A small multi-label audio tagger, trained from scratch.
Model: 6.59M parameters, log mel input, arch inception, norm batchnorm, activation relu, widths [160, 320, 640].
Training: soap at rate 0.001, 3900 steps.
Data: 26041 training examples, 9.6 epochs.
Rows from block 12, named by matrix and row number. Rows with one number belong to one channel. Each number is 500 + 40 x the weight over its row's rms, rounded and kept within 0 to 999. All counts start at 0. Numbers have three digits each. After the name is the row's rms in percent of the matrix's.
# r30: branch 2 reduce pointwise conv (model.blocks.12.r3.0.weight, 160x640x1x1), inputs 276-367
# b30: branch 2 3x3 conv (model.blocks.12.b3.0.weight, 240x160x3x3, transposed), outputs 30-39, a 3x3 kernel for each
r30.59 097:449456474522554496484417460439455517543503457495526491481525462455484463573454509491491489492472444457510472517464540489524464542527496497474561455472504475506494526502483478505441520456513517475501519432522485542482484509482539399470543502546477458425506586470486511509478514
r30.60 104:478483544492508518441516441495495518456528501561507454528535457526517447475463479503436506515462554454539546455520534475526412539425543434468493537468539473598547470550534544459461472495464499532479531479555439434458444508454479458430511470579444489494517521493457517549488504
r30.61 102:505488542491547533506485461495496490521402443477432478536482461514459502444430577497543542543479456469496562446509480510471471501447491456462467581525490453516431469490453568491472484405499465463517477539470478436472563461508507468450471478561557432531464470512456451556452543
r30.62 099:547552522551507453497423405470471534540479547524533550455530469569500552510499564433442517511461492475507433485589537607446470494549462532548464540534507507449458525449479477461497531463541470538496525456536487474526481462534459467501488470595495474494551496429424586484500587
r30.63 102:534420536560453427506553515427540529524469510510505547516528469493459419483498466475458486479573539491472457470460490499446537499503507547447481583457428508513522489528459452548448470552455554566425478571493462459515535509545525478496504487549544451480490564433467512497446555
r30.64 099:551517521454429548523471548475463488512521470467511490593533490471562546526515513586528548527484472565545455490460556549538519487509530418478422511481471557510507607457470497504535429459471574523469556425511484501520488517475539502436476506455443520447492553516522508536518467
r30.65 101:489449510555502440487532489491515499491473475491523469496498475501522493473415531437474525508560517474438535493444507459563522502530483458449483458445541543524501465459536520498504578544496563465541474466514435488451563467433523464426509491474527496530458471497439594462562534
r30.66 103:510576514570448458534418527471481517541573509516464537415488487504522465460530545504456485431479550459497433493526557578464468441551534431553482476453458451504462408446534447465539472638486570478537518545436496572591506502537442474491540441516522542506533558482469489432555470
r30.67 099:490535471469564486512540446514591413501495498502461453574500418522461549405450514489509493500504436443475436474508530449496455552406393430525496461498520500454472483486474496523517563457572482499527406481498464485484496502444542460519526499446524550444479443464407474443502495
r30.68 103:473525484495555504444477430489542538516477425431494443518517475535538449494452443512509450469477428452455407465493536436510422497476428479495446499548545559582472514508465445462582498464515489491418552437538466506483475530470456496510493446497449444460427438480403539482550525
r30.69 102:539482492505486486504538502532541541562514573554456452521509541470435545459409421432465478506551497515477498491514556490469496533477541521496461507522522491526482456526515509522399464480447491482450498469428561462503530459500477425496533472519539486504478453522548514509475460
r30.70 097:553494462513544558514535437452513518492475442525499477586471523453570490470443541434498534465489492467488467515548495394507459559453499506507454488463567542499562536519502477459534539473460468464468588485485538514544549543483447532413542516481474474449462465490476467451549487
r30.71 098:509471547511567587508474484562444452502513481467490538496565488518556547440541553410527544466459454533475436541501461477546503452510433525560522491508542515461499490502491554448491471519500500539461513516551432441493513502440466546573491491515467523522535522472460458533534542
r30.72 100:458487472555468474400498472552499508458502483546561451502432556432496485443457466469458445443454482473532542440580565516560501526593505478472528517532549588440505523447491486539467568457582562569512484433479511500525452528450534480516445498473479551545551533547474503549594518
r30.73 101:562414487527550488489504463588515456477481514467495448482439551477537537500434560472561453464487445455502527495533428483505467422514531533541476518500572438438443521532526455565548496436445437496515433498510475466508545507507549424437455478449445530443456486501521489521421458
r30.74 097:475503460469504489479510496480448503550468479483502583528498444548487513488487545421455513484397462467473423542540462514553485483441539472489428549532597427526520533455466480457556420509433571465470551429539476534525525549473452528457410459464433549493560490463529496527530477
r30.75 097:471473469485455533554450448456517515507466466500428535552437483511509456463519463535516533439537479532429501503509568489465502453417522488524423450517531454546508458531508473576533473470542533454501526553513541483493504553443562423508467467460511559461487542428491491486462552
r30.76 110:487459496446563507492485513456531529591489453516435523510508452471490453495459578485463456499511466441503465540532454477456478549510467501506491477537479449496534458527458477457453458426485509515571421471464465449422522538436523493485514516505496466500477524496472494569506464
r30.77 098:512488558514468492486552520442572531556518557481440457495553531437518515535525500503426540514530472518489483438544490485546494541541520468465589526512433538507527458498503498492518473489505568498520488497446425497490505484506538527504479564482515514437515474508455472519477511
r30.78 100:523569535481567466512407470484459403531517466569533456534565494500458450543420577539494542519440461488431488553603560471475471438535453533470560498457511529497493473520524552517433540447542518504461434551530583540546469497533550532553486530607577479580530483526528499438516617
r30.79 101:465515566528476530546527497444469506518548541505461508527491492487468454502533420486510531525534472503516527547608536530472490492496502507506522463555520515476528499486526521512536442515511433500555522579480506533467474567461410476452532500507509494552499530467438496483468514
r30.80 101:456436463526464522442458435531569465548522550426481448504441506454434483548471510494475468430529454513531485448455548524451441495539550450433438542518507568491556504435459471545512559483401447440467534479586505541467509542486467446563565445474548435470478513498445508462482438
r30.81 102:501519496545424565443452536458477436558596514476524484552514494496511481460420506483474461476541466529536497494489470509477495563539470497500453462464468559458471527463513449517554548511533403481504597506455563560505504457503559514461559458405506507515502423550438390525460492
r30.82 099:427532515557505516471561468519527477451509455504546528460551511437501547452514436534491487532463553465478493506425434556481576505435526466476498532478435492434426441541507569451550543488482567454509458446520510440541521439496525473523531496464520541456521498544554498533480541
r30.83 101:431469517542499428462522469443518523494578567535538557443456511533486471461518462556503502538462540480506504461469472474457537541492535576471476436508480486491439534554481541516473448484436498438490457488497530538518547414439562513468429506520501518549523473564500503509421565
r30.84 100:542475520490601539511502566480517583557478507529466547448494467521467543498512556531492480491517501534475546530517544473564532522454454461522421521493568512494468468523498557542589501522477470458458552513459444412491576517518467546449462493511509459430560551459489447568527443
r30.85 102:493514486452541455462519457453467476506456562521501498510464492472596539462454519524494494489448431488507525460541554471477494477556439588502567448522556526499434559517510471489541465546548555490447533504485517442490485556513596468462495416484474520550441518498480453476518497
r30.86 101:535496500573481464525556488421539552493522511525494553482517541488506476509528465456465439516518601500488546469468523571480499504531521556476459474439533517572559522514515460474481498494487437535485454452502489466466446480492558484490456436540469533500484562544504468497539502
r30.87 103:526485560534517440494572427519494442452498604510531533547554481466467514452556453463522484479495492495454485528482478522495448449499435444510538478510494535574538511506534506515510465486468455479483542479495466502489473482435474481457552517448429510508471514490430439440442433
r30.88 101:475514549580452525454504495434449484634441487560483539500489455569495442455455450464500538463495482523593443500528498554486447501525496499498485453483513477461512494484548522521537492487504516536434467550429529487568499471549549486520498488535430416537554538535507465533568460
r30.89 097:519482524419472519508490523521493509453555479519502510547543450472456505425462441428478468565541449501538488540576430466564518528428516506512486552560499447553534452538544491460452536489467498498593453474527463525524524525463498542439468499476461542457473479452560543536564442
r30.90 098:559606526509456474478522548512466552478502531557531498476509493491519440469536485535449525509519535503497521527500491521540563548431518546535532545455448475460472472494464550416534445483573438472474497490510522445534479446521508481547545534565518517464517450521526513520497455
r30.91 098:512449474463427467492492527469580460427572453538496515446493520458536516473439444486486475541492454486415509441550518529517426489526441435518476533475569512524561436514511558513557511522471489525520523455483527534466507498525485467486595492521552516438452545474510493466433555
r30.92 103:516509450469558532419566493499490560501482460486481412521397534501545460527534511507513521487460546518546473470521441501457475452481482544536497523469491550517535540445494444502537532550475539521486520454496539447412485488481520472553534419426497509480422479509479550464514492
r30.93 098:432544443475507425521508493518487444448560465486436552465437490577473553482470476508519536484571466501476469565441495507455417514555476523476492553463547469446471517506509547521496528496496468485464455434477531514496466448511507466521493546476508486556517578538471494535591585
r30.94 099:489518526517473509454499478505562573534436468455502443517448449452503475539485481535467502428510454543514451528471462425531508468584535499422471443471537461457453443502543481470580473475510522451458476491525536421459562498513542448564468442571451512457471559556453487584514473
r30.95 100:558516467484532439559549531469528495493518472472489497534485529465571503490471543483510502469443568613535545499471467435488526493521488455504567504495459486487532524600524457572577471458589488506470484590528425552435510531474473514449492459417462507535479517557477479532479523
r30.96 097:496477586534580561537546479578481551597463457453467497425534503558556488523543490430483554441425423566584479438488471479524501473512502527458520578540493486509492515548497518433468421627548464517555454532462483528463480538536541496532461519539471478475462516556507532516451456
r30.97 102:462436468442531570494491522534480418492480444536534479476466516537517508447482504578524522561539457505522478517457479462502464547559422517524546404510476480536484476529506524449507529420468543502511445574541444508451468523445498499468436508502449453534529505503490474528482497
r30.98 100:563473506569493597442490490553483521477487574490529567444450469485495510508424575451481428496467483571459488469486419478450522497486493514483500486533550423510569547487564428456526454480615477504466495507549520447485506504509465556495500574441482515434454503455456519534434505
r30.99 101:480480542451459460489436566475533495526527516599519521518556496542499515456511450506435518499449398431507454440538593462469516533533463486509549478532546492576472462460471468480513552496501583504471460490504494450499478528470469473535473461493484513440511476448508461495452532
r30.100 102:554558488520551542547459536496447574510447543445497509451477556551446496549587584541445481547481480536533449529550509497490522507529526537599460487498535478513469511483543618533498574553438588506504567497472566477628531539500525519486461491475451529451508585546588560520515585
r30.101 099:468535474453515471518498516450419501403527538390528448542502536445558447486516563487542505491553487469522480452491459511480481487537434385532556507475424439482446611448496450606496447523558528555533530540493538509469584498450541478442574506478475482482537457520525461555461501
r30.102 099:477532484445485513477581466479512463521426528491518456474513553515488503556521480504461455588515513435540513539520505617513531498517496441529423479493548497541545410463575549432488486439487510501488452511598562428459481504473529461535454486445448541470485477568523544420604442
r30.103 101:540534478525528454481474456452501513443498509473489459546577457416533501504413490448417603563571528542489510464458443507489526505422475456452461523506534435568524523499478557504496492563428541456462533512543437526431531472486427451582411544500454487421508550469518493536562555
r30.104 101:486485474512482432512574560434481528505540525485452481467517441458497525509487514484550519483547478463531586540487501490472454502559460457521462505425522530488515450560442498487486525517519498528522521538449563480512553482531571473458556503535473456448500425421401537521525476
r30.105 098:518491582519514569451531474510565512476463486508572488540559403505495469489464531526523488517534548447408475522469488479558559502450477469479452522478454459481507387464470538500542508466492539483502437481537568533447543470496489463547523458552564557482556482451516515535512524
r30.106 102:425442482498540498468512492456522454517520436455516503532450459533480498548433513482528411514468531433501458538480482506544429431440508503441517553565530442550526497458482479477574437493465521465535493469496489494428475542491488450545503436488514453534501535540515511530517456
r30.107 101:455456453490529505588619542445441492473422556506531442374465537531455551464465470516566506516538486463488525531495565531470573550525570519487525490509482559457563524512587497510499477449536446476576545483462507487492478511508473482511459548505479546520472506547466482580567510
r30.108 101:536442509456491534510489490477511538461505568475575571456545491476520527428563536474485486514449535541532526460512470493553472579482493510488571535519463468470510508514488518482553453550574497455447437504523545523489485552451525529472516545489592542551601530484481497505489487
r30.109 097:527514573478567465468515461545574526529481470531519562455498427498498486475545568517452496457592539517469453572450488550507511580514461567513438502471424445568589454476523444562511452473430596479531471524505472483507535503439469502468530467509488525478515517488495508478542492
r30.110 098:476498431553465493494500478509503496573481436509485472503480493522467516481468446517488444488534550467546495419535450533445423518432506529508518592500486578473489505490486470451485523452502547515440567548415518526505481479493442484477548447553459411496503505508463417461573522
r30.111 101:473496531519439478487444458550522570444565571467538544570444477496499466507459463498479433443465466506417502445467488590557454484480387483454481565463493468477463483489523537551566465497518589457462477475492487495414501495449466416511477422420510455518570539447581517516554487
r30.112 103:528596423564538483424500509501469486469537487484479543506580519539538421541497555516463490440518469518510473508557550523516560531545489463515462538540493503512488503561534488601477517562573495570498452418436600495538533486526504540469502470448497481495561464437508550493503540
r30.113 100:522518465538534532464539487480526552545564553544543522480566459458461463447543508514451543488547539472540483582554453488519535522474501499564565486505495479490539502543541545513579493495527463506515513507562580461546516468480464543491451451492493504504538597440541475576488492
r30.114 095:491539455481489482485498472528469513464446559440497465548508464460498542520556542505514464493519552477506527449525512427550479568544450508536504429512452512502508475438483463414607618518496456465532533506500516468492519548475496563456499501525493497472540510428476517499474472
r30.115 100:606435539444441532527477575510516530499526555547503561517470556520490440481488515503499484475475453497480583531526540470452427498562542563483473481431460501463427542508531524562468527490446509544494510590510526496452455527564462546513516443482518420515512570502446492548528503
r30.116 101:512427475506589564526540444509421437556450511450452555564466465498536564516492516480589483492489509567503463461476509490429444447472422485550543504472520450477540522472514573510554453496486508559527547490464455461529481436442508601461459464533465453479422520484475504493446443
r30.117 098:451476464407491513584526481560515451493451475560493432519436530538553469508526413541516518512404456451485566494508490497535465517493479474460522515546463472533471541475449645531465451498488470449501444520546484439406589465487514530484534455570520482452511436542503492532525487
r30.118 096:509423488431438449496517485463536488484510535576507499506426472525485518534555446607521432533541506484483480495439538446541492474436521459468460524460500541505493428479376444509450471527481517473415462457529498535421578526513481542470501574495484567525491587496537498451457507
r30.119 098:533508493516433433441495570518540439485516585444524412533525490442521568523532417495440504523466540527465475496598451546443480454547526501530526555525476430468508603489457488567503515442588443490437524522490490543454527468575490475486435513435506488414526555493469526494522497
r30.120 098:486513431530533470471463517465520522440608499464470547487470457475522513543456482476522493502503528524545518503509442544487511413491537566460573554516469399497439541457504454491482455581499486481486501503507520447452498436526531527497502440451541588508530516497484493476486518
r30.121 103:504450512514435481546556465457513541386477512490512537477526481443516443486480505555544479545542490472464559443523539448468485551466485447521509510462508483485453511442508575493491453484503508509453452506576542564451494479427555514542537505555543552531484603463528525536399492
r30.122 103:522448470541468525494486521486533459526469537459456511508453486546451550498501524430520487538500471475477459491508509556537566494464577495522554596496519581501430453503456533476548582481499503573518506559560500508475556543442538584508491492465489559485503510463430453516497478
r30.123 104:558478521534467509503520458482474469458547512438469535489498526516484561435586583462501570476523573563550474448507472492492525496504485517530521559463466453510560454500562472580587526552554487510450444489562486452403473483536509511476517453564507479533459576530490500546519530
r30.124 099:454511557482583464541508494465455452584487569484532536504527427443436486563541531554515462530427520507472439577513495563531497538475460448463547548457532424515511446473464566528460443459419485507477468484472426449503547521472527491552559587555540512513494502605483556549537550
r30.125 103:456499490498467557476480471524529534552558461498506485534507544498464468551462493509488499489464530535432536507482527462506583497546529499490556471478469523545453480499491492528452460514474431482493522517478424595494498486468527464452548517518469491452512433450445503503540538
r30.126 100:471508451524553498454575543453500420523465494427472478503483493428447534517558510412555540544502500549499497573464503491480527447476466448527544530493460529432465502500461549491522474563524489479527537468495523501527550537576467507501470498514481457519417469497472443428486536
r30.127 098:578504506427442473538467585486482458462521568456489463488533471547467506432534576516455522590563450450487513485569496534467437499579484449511489496538461493429475456429522551562515488475438427465465454514451555429468477482522465453511461495462584457532495542449532487435497555
r30.128 101:566423486471416486489523472593478480505522526424479523488475521425432588517515457493560546483474495488505516520471461545488495557508471407495470525543469473558513515484545470500501464533510504454517408490568465412477422461489477577462484465511469462458539457551480505516503464
r30.129 097:484430539476443465494514462446550471463469535517457541510528498438537506484499458490445530546505565515413552508514425521529464483473459448526448528458509457517420480553569431470433511442506568485458518467507472468498470500496569500500493461463477564482507565578510456423450482
b30.59 094:493522472513544471555531489492480503501479469483641469471431466476530487501488486455459480482547496584443466482498537514464520466475514514456519540534495478465481431591519520577475503539510523426557529488484488447524462465484509540485535473519504470555512490539553523464
b30.60 099:497443502560470428421466519510488516497581460528506515447490505466502469486484523464596482520507485500533509487450462487450588516480546527515460498566487490466465447516489478490544515414467492542502551502495498454511494506472439446509482503530478518496456528541517552468
b30.61 099:456474503502452540499555503528527522505476538466504502493470501522496525452493464479498542518511492502466471462522459466439429575557444464538545471481511551537545406498539484553560470508446504393505437442472500570516518518479528479425540572524489476516508536401496400503
b30.62 099:595565462528494438512455542511496528570396535501498556546506498510500497431536509482519484451469466475497543560530470560533463509393497556488528485469488469501534474576474539474509490551503516519464512452504513515474486555472518589455490458441487542502537459463511467526
b30.63 107:474492492541577509477541515475554519463514509519392474522530491530368518451565505536449556490491484446518555537479494436532457512536477500520467512588437523533468511481569575478544457498466476508469519478451468474549506541514436453477495545520634545447512476464544446444
b30.64 093:468547493478514470545507506504494489517482502455439506498567561482524491516496404441459497496438463532509527551409498485520520535498539457490492498526550490459409443553506533546484525602461517425520505432538509522394563488503502491508424527563496611527508513484423472481
b30.65 098:447519502534523471524576579441488425498454541539537558579556567420474537496518482494508566515474458447524514428428534483475463518541513477573562460502539482401490480420505497458491485531469477496493579545546482473504530570427465504535589495391422432577530547512515574421
b30.66 106:531485461556568459498422586487537549421539529514466467517524469495432484474519491471472488431543543545592487548506455509511477563448475554482532442395465504535457535425551532532461485402597500486560519538448494614486505493543529457505494538462493552478465533432527524496
b30.67 100:501502501493483517513486499483486550481442498541470432497441532480525480479512512510508516467491545539477493449512449493554498499576525462484490494469472515604562519500511443473506498423478478561494499488499525577463431462480544529470483504575494501487526470401489383515
b30.68 106:426457531513350465552589534497473520460542507489435524495449542495549509472532526569570510476427491512514529497520485523438499543476459442571531437483574518564520517511519585519480473542512517515506488471536482497449518499456508565474523516443492475465448501625500530571
b30.69 101:459505506504501462541468569562425532497515492551505474477487470545513519510487522459553546501583498544520440461491535579483516499539542435534473529461528516449481443480481507418457511458544464565570474510558525514431605528483574505538440477512508420573430491494444525505
b30.70 095:551468470558454457490519568463482546452461462509426443467466563499468566484475551465481509452507456596512550522538458519543457543533470467536571494456479448519501486499503487502540534474522446573432517482518461487448561476463484501594406511513480489497501520479523561511
b30.71 101:490495442497509485548524486477463485487481503524529546535539478514481543446438545535470464526458521471485509469570486456587496449565441477530543487439540450547502468491498453582460505468419526577469480430392530453538537520449525425473532478491523511515467542504430524487
b30.72 096:466523530526528508486495536543507432501497494508558531544536543477539442491541503506517508530504514463451541470513521424451492523554530448474516504500490498477435433483476521546460471499485583537449506447508582502544440456494526446546471458473510440560461550478557513447
b30.73 103:539462466460551461456491513500447525607434475500537514467441496513607472469471520522503467530499511519484430490483431456483536502523522521497450511419453534545512517438498451471495482545505575523505447507494451444548553421463544488533442499489528480541484590596526417509
b30.74 090:457486519536468531538490545481497522450480457612436520449490479497542454503480503525504465454446478445559473561564485466452482536489580467425471450508500537579484510477483535446576525455508491504508496468591505537468466507512537472435432459494496497464497552464483530462
b30.75 098:529594443428559496515532521555443491509481506508504591447438396546545489463538451465555452474454413510503497434503464530492454582531547495539467446530478505519502544540514514504487461517471549502497467571516506445509572482459500483526462536546495487508501499510496559537
b30.76 114:501528498493477463503524566485542501466509505505493443497442499549531531540486497520517491469500517515459478519571446542501482553469504513523516428551562503576489498416494451505485464593483532543494514431521527482487516494533605493473516494535406516485484500506514520515
b30.77 100:501482470500456468510481474502511494504492487484467435486482532502461521543522511515512513425522487486572490506513473456452495493393500451495546523517489531541473536429531453503463497514538536457461488477485462555438485447535480518505461589550463482480516548493549493514
b30.78 110:462576523515452490591527521498559497526447531480436471560490463504484521499523473491493515439450509485550481496401564482521510507413588495499427439562482512611495451582577547520475543496554476484504439522512515474534513436481473479481528507515501537463578603514499534541
b30.79 108:479576533485527472450499411509506486519557460510433478471578496603500446454475514464504477421483576485548480450456536518439547504509484514455522520508509486549570526557446498564452532480455516461539471472466532583515495605507479447503478485493526476504471455546548517463
b30.80 104:534500518449453539484488496483519535470449505497516451566507514520522475468486505492486464589565540516509460458545516486551541518589494480513469521549443462518510600578457513389513508390494511487470513537505458474481512551484581443487452489658538562553481516486530446462
b30.81 112:464525474538582544493590478466445505488466544514571503536559514533419445398508461474492465439477478508561501503478479527551438492507479479475502491449579536498516563447492467545488468526526528473541465487460444503449550561438458582528447515491469518511510485484485460503
b30.82 096:474533464512501490518504505471419486487486535553511501501528431512438483547533508431543562471541553529500452501431547484473472510434479478548557493592535575518477449581458508515517542480495479615519422562514544450512475493499545475514553428484445591548495510493491522497
b30.83 096:536460572434467510560498526586522521480614453491522510465491490536497510508494482493447474585485502465552474500444565465384495524466534425540589500501538432456495523459500487455439490459477556450411539556465544422474482434556530535542548429447536530382545461432505515520
b30.84 099:512499529450448443564468530500439539509473463481567521418459502521520574526491496493466532533548510479467586465467507541547473458514443476472443525525526491519466540515500453508482497529541430503470496508513579529592541561532547435505529440484491404472485476478475490564
b30.85 104:553419425472473444507524461462552450519432545498595471453503506525448513404479468585497511535524538579495453515485425454500509476550516454521569527485488484528514527466495543414488541503530478591490429539483519484503565547466521563482450464447439469528475514481428423516
b30.86 106:466543453512486488439553519544517520494492558470509479581560498451478497490534461493515453484465492551481496455453514454531525484469495475515487591487485492517518472513424531487544489547485488473507481479449528447526519518513472481609538500507544453477473565536481478517
b30.87 103:537488511547533443467542527458530472499435483550445519548551512495537449513520496472491564534447547527531528574429530503482538464458578523480527488522488535453485507468488534425543441490594474553480448423564499563461553564573463520480521488483456496555535530472493502462
b30.88 105:519492475542487497452404542476542503492479570493520485522461519489514465513540479448470432452475523436526536536517458547465460505506495508509487446492534495509505561545472548457547529495478582552418444458475511493484579511466552467455511516481525459427492586579473546493
b30.89 092:453489519469506479507485492488448511455431467505559466541430530495562513511524484554535504485543516527517551478496466441461496518476458498476435539473548521543482528542488452555552433484500418502512575558567558457508472560453484545450530493493535496540516485503456544628
b30.90 100:518479502501520521557489487543447469458522506601514460517519540463548531466468525483476556488501531480505533559538493557438488461514573550514498605491453508468445427581442512513548567501463546545545435509508516524546465470499506570541450476498485529541502503507420560533
b30.91 095:490462549495490541494468469477501488572536474465499520509504496538467507455487470528517489495523504443520493486490470476536548475468550590518536523465520452491453479550449552509484492461460570510528536442529526482476436499522507448528545545496542508461459554594464551564
b30.92 108:462503474489505537513520464527551554506527498530496533478535549513541485429439494502466555481467467454537464508524526550510426529443471513510492508452533522565503449494463536565506569409483575444503530520498559470467549512566570477504598461424515605472594379461473523556
b30.93 085:496474545494547611428398507536508448572531438588476514471480554553510508479522561449530522404546505507490549475475455436515498499505417554535448472491532520520533447482540527442493489421564453507562496499415559612479460527489468469482447494527511502476464480532522472485
b30.94 099:516479508528444491440559560483602446519463514465540536493549512488498513528533538482476537528496447542424474477485516439535493477507543526520463494488506455553467491535494469563485469557464498467481469509526443491435421506586486470456543530566444466557493522493481479464
b30.95 101:479478545527501436484501526523464476487503489562511539571524492478489554471525535498511496475511532520570420565391514522580515545411532467440488556519425454501498465508581445543439417558557522510404534515444497590493521506448518522493471511514540602528527446461537533477
b30.96 095:446503510449458496503496515471488500562469491468521550441491496523523512516518506534527504476507460486475466535486488470502498511519499528556562434478591522435492557583474484480465517507520476513529486507453466530493485478503564519550524470453476452513438492522463523439
b30.97 099:476491496504470507508502508463602459504511498470484460463543499474505515480481497492487531554450553441473511532528387460453455555539474444532486509493499439515544497493482456585501543480519549524572513460505533407539560482460596444517532532516467473482497555435465556491
b30.98 102:435529516569465541475487465442434506532518493458550579462503493549461539444519541541455498517514501513469466513561511513522453459434547446471481513518583503564527505543452558443446504490551466476475474507499541493472438469441478530521488493495498560438588408461506483506
b30.99 102:484456525494499479521488491453493476526512489499499564485507517484488471512454502505524497462547448469542519486527482545463493511487548485517510482475509455542500530473508496541502467478468523561475451517466461476527546556485515509495491497458467491555514515513552531493
b30.100 100:517438490518419538564424445461480511459536487415544538484429569508451506496504511527478595498530554466550470406578455518432458494477585431549482473448488514484442523407504472462509513457537479430444483490532513486561523481482466442481570498432546412474579462476437489488
b30.101 100:556506496459495562571551527420523492538511484491534553484539501524558439500479498492476534515547465510472517470534442555435533467524527554501540509469541503533523483497552424487426533562448484528504450524534420552555540503492489508493462519540481495546499506436533384441
b30.102 099:541460494467557548474458516486507518501500478510499532581520471452496544488504492482472508535427500490453472493500521483571450490508536457462590456465517490580439484509517496490542491468516451590499466498548465480512495583544568512503580539444498434531513534482464516531
b30.103 093:550479458512485520449507556515460468482452434526573474489523524462485487512525553541472501480449455390471573615451414571507514572546495541506481516526485491481547515457490545490458419507567486545451484472524433510570464485572546490483453534488491476515521517588520486470
b30.104 100:527515551536452475513477481515514530547504545531514491550512486493472471508474534536501597424471486455531536506536547527459461516502526429423429443544505508542492520452554581480455439498483524523608522496487482451417544560500465540557515447474588506457542507495499495474
b30.105 091:508462495517469567514593483478485490495489426479514466449489503510570498484478471492428414471453530476487557578551582440476470517532492491529448523557509498586459466517514541584530490473485514502497487473535506529474513540454470467485556579430480499440601494454458379489
b30.106 112:585493453482369472538482463457496518500502486567486460431462486460558565502473475544560482543499508442527508450502533544486470447604498513536472443462590499499491477457474535522453476500482497551515537487531534529409498430451534508485576502495536466548471478605521574549
b30.107 102:514570507548565471448502472553494544512498527434547496488466511476551529486503522483445496460509506481458439454613488545484414544509526518449528426445477486492480439497529444458514402542571474504446455513512477533446459490556402609493512481451572421485521449520522498587
b30.108 094:455470477497472506508490529462506501502452564565496489477522485504447501570484500540470475582472532519491454550566520493508485479484425451518546565495517473451549473421478436545488499470556476473489518519438483516524472504488565491485551581482445533558551536494517526443
b30.109 102:455499559487463448516501550514505495464461546500618475393515460516516550536465507495481486493527504502488511554399465442525433548537489481517487465546544520486523497475544488387497492594600487466503540427526469513518553505473524461533472468454528516481502469537436556484
b30.110 098:574566443510571433468465500517512522432453485529510494503487480503484437486488542461446529459420559522480571505609509480568529479540453461434529431426512472494483533577445514519547514470509519552485478496524484500492508444482494513536436481498531628452510482529497654518
b30.111 098:468415525478515521539449550504512568475461455549476496428572491500466436557486524506475510493560612500532524566526522477497490524466579494448594529559475490540471490428516467505557545499453518487422514476436532517515480457450569518490513517503474503537471538583481542480
b30.112 105:546490477481541514481498467538550478481481487554587493419505517452514577520532454570442459476558554479490440438444533487446517458502548570471498478550454496497463495556495508520442472458494443546455490500521505486536439489487409498481491458521503503452481587542475474469
b30.113 099:524474493488529547449549534500498506538549453540493494610552529516434528474477484492502508464513486470561494535455446408540512505503439513560504636493451534473470447513512550495501538424599496510509502475476462532501496504466443415523485530499526498505521474516568461441
b30.114 096:467521479515505499497527514511514493524366508540499490533440535499470501509467541501536492482504529549477434448471534488527468570537493494517532571499465452456500468511483427501456471457457506460411505499552465548495527482466497545476477571478465534510532478452475429484
b30.115 097:486482474474548452537431498489533489434477574475561497493535605398370508555467494485473537491557534519483523481542516461478478557528422499490454561524534443433544569467439467552553508524481505522500528517526503593507539556496537470466498439500500445504469535500473451521
b30.116 104:527486478542452493477566563533487512529549469539521395521504474521493472494516459490468494542439496492447502458594555492593519491465546477439468512454539550472539443526492564483437457506558496554437454527485522423515547551481513505504467465471499526516452540531473476480
b30.117 097:471479514475446509489508456545498464574545385530544507482486574487491517512494498567514525465470514457594565434384495506534456491507574544523429556495528499466465549471518437542481509489531512478533496420503560505506523546465468503508479501469473533472483570564457483463
b30.118 095:486551571559519520431522506517488495568504547487429469486557514547521531459455457424522453476480480509472557439466560524561421527465468520603506509505491489400481519485475493557503516547509463517462546514440470504505404524550483497504411446531423624403436484475551455516
b30.119 095:521516499528480481528531382435519490505521483391533494479502495467533514493541512589464504500422546509462553476538471463465526527523459518541519459548447512501518532490487536473564499499432482491517492549558531432523494476480495496566521510498477510491549493478525545489
b30.120 105:516470485459459517540475450440438535465556454491443537481440524475479428501565530494535484528479459483501459513488506533490446550479510494511455522531496469513471487495562548458519543472569528470454464560538461553523528457426515511535509483499534498485483372531457475472
b30.121 103:470440527526477524571508453530601540495535509457575496471483537505490511481441479510456540474497480523462513464521475491547513538471495524530501527434549468483525452502492566547538471552532488473449559543503473447512467522518426478448517447520479459462513518447521473498
b30.122 107:469512435471560498504548500533501515514465444593486482518453518417551472484513499578526462529486506530464472441475481489569509472572470478544474510479564507499574451528472521545426466485506513516444547448484568475488504503494485566504532508545528490459497465467421508558
b30.123 101:560491507559459507494509533438461522434444493512478459450490525516519527481471492472555509499480483468484477475518500490494498519571431514480521532486488478429540482510496480572469521513489478574476495524542537432543504582457510583486482482457473563479470461531477546530
b30.124 104:430560526413529538435522449482538519518469509458467492477377530477573485526452495552497457489481545509536433535590511454482447465517524552453478479464536562525447506546502487540477428522494496486560503462545461480443528483519542497510533525475499443469464514543513515546
b30.125 104:481519529445553544494530479471508481505460618443456432577554502485431475512495463466492485449538453535500523493509447572586518523549487423476477491430510477496516448522462519553566517477497486530550519518463479460487514457512543475389474499559477506522502535472474447474
b30.126 107:413581508533551557472444418462481546446539498481511542573485442534562500500459498474471473465604500501529373499526457469462520474480507574431493502530572514494482440582525542509484434472447479502491460518511470533461468449504532468543440511462483432507555544495513504501
b30.127 091:497504463429513492534462496500497483507455477450524504531449494498488501528492434459488543544553560502501493512498556514494525498446489531547466483468499548442440475476571513504470545519500560473481483516503564564493445492476522433494494515498541519522574551562509462470
b30.128 103:416466518506477480517542502482501501515513537461492529465439537583560490488481514500523456512536460505552515462570540471497514540550490481470493576508499504557529433499495497479537538504548507563498518478470476455571523510423527589570499433563535442508512484493469561421
b30.129 096:536491475457444537585451478516474520473518503456508518504450480538533467529549505464477495483476484485555484490604515447513504491522486500558465492480526513519452492460488482517524605417474537537566501591503458421449501545501430417523522507509493578456535454524510534524